python train.py --mlp_ratio=4 --parallel_block=false --inner_norm=false --moe="soft" --kernel_size=7 --optimizer="adamw" --beta2=0.98 --ema_decay=0.999 --warmup_steps=450 --weight_decay=0.09
Rows from block 12 of a small masked image model, named by matrix and row number. Rows with one number belong to one neuron. Each number is 128 + 32 x the weight over its row's rms, rounded and kept within 0 to 255. All counts start at 0. Numbers have three digits each.
Before each neuron's rows are labels from the 100 images, of 14848, where the neuron reaches its highest value: "responds to" is what is common among them; "lies over" is the class under the peak. Only what is clearly more common there than usual is listed. The data: renderings of 100 made-up gadgets, each built of a few solids, in any pose.
# fc1: MLP up (model.blocks.12.mlp.fc1.weight, 384x96), inputs 0-95
# fc2: MLP down (model.blocks.12.mlp.fc2.weight, 96x384, transposed), outputs 0-95

responds to: red
lies over: main colour; second colour
fc1.84:152134154128122151149115098123069126167098122067118146132164135120055113159126092106106175197134126030120131104046118133145115104110158104125166126127140215107105162082170172132114117125129111069127137146142176136105214132085115108106123151113144122154145118055143160141110122148106157090
fc2.84:149105114104118181121129074190080107061120118137103138131144191110073184160103117171126195137143106088102133031129146137111133117142150189147121120116160165173089130141186149108130123142147124076127109108151178159093196126095172077116139170120154118184144094137128145134102096132160145099

responds to: orange
lies over: main colour; second colour
fc1.355:121166116132150177142100137109156128149103132030109140095144156117082103104070108119113179117136146049025125056193098144125122131077109169188181147127076129160071133113114105109126117170141116145144116158122144148132128182151141092120122119156110172160108188116120109120118144159148142112
fc2.355:094097113138122168183096123100146107126124140091081123130128217165113068150127138176097088165108126122071115091127132143119167163115111125147123097104129182085059124146160166130102131199129134048114117132132141172136181128071113095149131098150119081144083155170127131118115047138164133073

responds to: metallic
lies over: main colour
fc1.150:177112102136140126180135101169073129150131114048113139137137123128111161045168123160191135119137146120120094238109102123132149139078111139136122058124078099110112146125095073175130130116109120186142077073175118106097118130170078128169114163148134097153109078156111147128095114138128160152
fc2.150:136128090129094144093127155147180164164133132190133148120139153101125179134107182064053138145144123152117153038123111134156105142167096142147116113131193133181189127111149143114163124085129112082110161086105095176181183108167136097115119064090123169120143132122151085132105113160163063126

responds to: yellow
lies over: main colour
fc1.290:146114157152168121158115158178125138171111112141080134097157121181095135081215180120096144093115133070076134141090124130134149121175097118120172116094082066167111146142049050098147114166108107129122142115119134127113180144103168161118190088126124173135078133095106121163121172156090114107
fc2.290:104100149137093174120110142206102122137112132128100122134122144202148158082127148105109148172124139139114156101096100110173152112090135115120117198085105065098084075144096151118146132190105130130102138192128096051215173075114168121116123120111125096164157157191087130172122138120105148140

responds to: yellow
lies over: main colour; second colour
fc1.202:132079154092170126173167129163070145133126112162127109125155160157181187081160086136103130138137140046139085056116123135110121087159111140119116142076071157160092133065140115134137114076106081160127080180117106180124116187142143072156119101168111113114129077106097149116135120194114141143
fc2.202:163165096125108139106146137079188128117142124150122071148138129067075036148131115141067102131139129177144139127085136127113087148140137109125095112139206133086212083114117112116124138154141122148123222104103138123107067119101132149140134157122119176082156176145158136128098179059125115124

responds to: green
lies over: main colour; second colour
fc1.37:137098105134117132127124113088115113105118111110133140132152081187184187094159163100128145229145126104089109083148165128116073124169100121078134168135105093099134178170121104178090120139106107138126075120101112141151186138132175108149195150138167105094064183113139109120114075137084139193
fc2.37:153078103136134132103122133058164125115097131083134140129135069187125175121120159136105141176112146083104095146137148133159154138096103105103081158122096167136112160179052163134105135117107122113129062168113144169154158056162141111115107109147144141121112232139156108140107044104092147180

responds to: green
lies over: main colour
fc1.7:173110081127108109091098166150107137092114113111111137081133114124170128151162165112181159136121161109156152091166083136078233073141095149102194174113105088084079106129137093103140122080114104143115126107049134159096179126152139098151156150088128103122194107174099096136115109132096094114
fc2.7:135116094146096083090113147107199116099122147103108119163113069151136150181201150137160071126103155120113180155103105137126151127081143157115116228101089163105138028147148108118133132109111137147113057198090155132089171099150149109129130172139122135137149078139105111148124126123092116086

responds to: yellow
lies over: main colour
fc1.23:131199112145096082110121123123097111109098129137144143118151086112138068093063126109205103134128133137164142106200142120132064123096147192110156134169139089093124163127210216153131106095162114099136108076153100107186095106104132112116108171059142104166117090129109138093109112132130114132
fc2.23:159128139157182107149132137124110125059117148222133104106114150148112048104064135125168071131089131077170124128185143134131091143137141141160127097172126128087219089131195158102123116092158130086137102103096107089079102093100124109118100148081135087166121151139140126085121174120150110111

responds to: metallic; white
lies over: main colour; second colour
fc1.238:223160103123085156130151137112094143163086130134076140105155126122102189125166110153140118174141150132069110108085133123122132121096140145129143058141079100158118149134066096109162097044136117095132096097163119111171183068104125109104155045066123159144125134122132123099105184137138096139
fc2.238:204117108154139086204129136141168086161109167106139165136162107128106161090161121146156167130133127085076130150092102083121111099128130114156126094143096167196173097142148138164140147141084101125099124121194106127085142119205167125184133056092111168142103116130121163105093162087143073091

responds to: red
lies over: main colour; second colour
fc1.109:144149162124137184108131151110087136186151132072117136101146067078101117137131103067126128082149144081094081139207115117133165120118174186162163172145067093083081146107062153149178109123151116162123127114101093129129065121137181111146156133118116128064109125077148120148121178143142103093
fc2.109:074165133115150134067123128099168141137139162170105098154121054108063098132192114111135126128122144085095112111150115109138107109099138123143111231143040118078106125135115145121157137176138124144114140174116112135087133109146210097137142102103112069106125129098144103125121220080154135101

responds to: green
lies over: second colour; main colour
fc1.351:162128216125165109150155132148088144109138115130098139139139150110104117126184108090141133070136123080095112102137136103188174170126158184120214152136113142199156166134039100099154124120111113124146076126131128127127014086119119094119165075097149091134140139135109105149111137146111132132
fc2.351:145116180110125122163147118123113140100134147191099090156112147199097139129129143080143120079107160130120124129152158111172130137136104132097193158147149091028156120146097124080152129166140138132142059108145096123109115088120104106091174127183147067156146230099106081137128142138131200109

responds to: purple
lies over: main colour; second colour
fc1.242:156184145135126164140150115085110132170161128148142134145152144092086112102171116133134085101163153078049077135086155129176067146085143136151166086146142188157116182091106139130164103133153107123149103124131128188130043142057116108110107064094127099115121088092147149119111147157150169071
fc2.242:104141114135117105107113104049166123177124146134121138157122100079093136134188088191157097146139092172173166084065106122107123118032126105126094094141096176133066124108159133092104131240147132153134157129157160170118092149084139129097147104098115096098132110156125167148117100135150135127

responds to: red
lies over: main colour; second colour
fc1.143:118185179128162183118152149118135123131110142162109150083144100109088146127139111148172122044142124096117123118136110107146121102064153184168185117151097160211113158056074146078181107132161119124139157109129078102086091107127082103106139083112131089119174143064137116116113115154138175088
fc2.143:107157146144147177166106132050175114081118146206087117157122118154074137102133116178192118082136135127161118070133103107130120101070131139121133126150103132099119163095123132107134132168157130151129062111133108133097150081079101092114197079161133041131153132126137129129119101153177159054

responds to: blue
lies over: main colour; second colour
fc1.72:158135142135142137140136103094141120141161134196164136134154142094152093117170164148157059115154155164121134201096161114145141105169104115128153079174137096122135191095139175068143122154141120103142149103140130185119046084105112140122154069073134087132191085178145144134108098136118157046
fc2.72:152146088122127138115135117017150135175161133120131125140130093135156082086096111131113066153151136161112146137111118124124107131089094103127148065177163104109099159098153131077130131186152125190138082065162128153173064108172112129056114094126121144080163120083138145155107078113118187162

responds to: yellow
lies over: main colour; second colour
fc1.74:145052099130129097140107146100106131138083112103070141085145126149128101139135127102069172212127136096152150048143123136069159135136100183121199155104109168126073154149113098151125131098102120094120146150127152158125199160147140100124162156137131099153100182077078092122126096164059112142
fc2.74:117122145123157134105110129140108120106103127150098120166131164165091166169124147119128142117091117113142123133131185135133174136118141163098058123093082252161110192207079159139144123139112134119135125155162103163177093134120167127166096094138131090198103169117136125105114042094104169100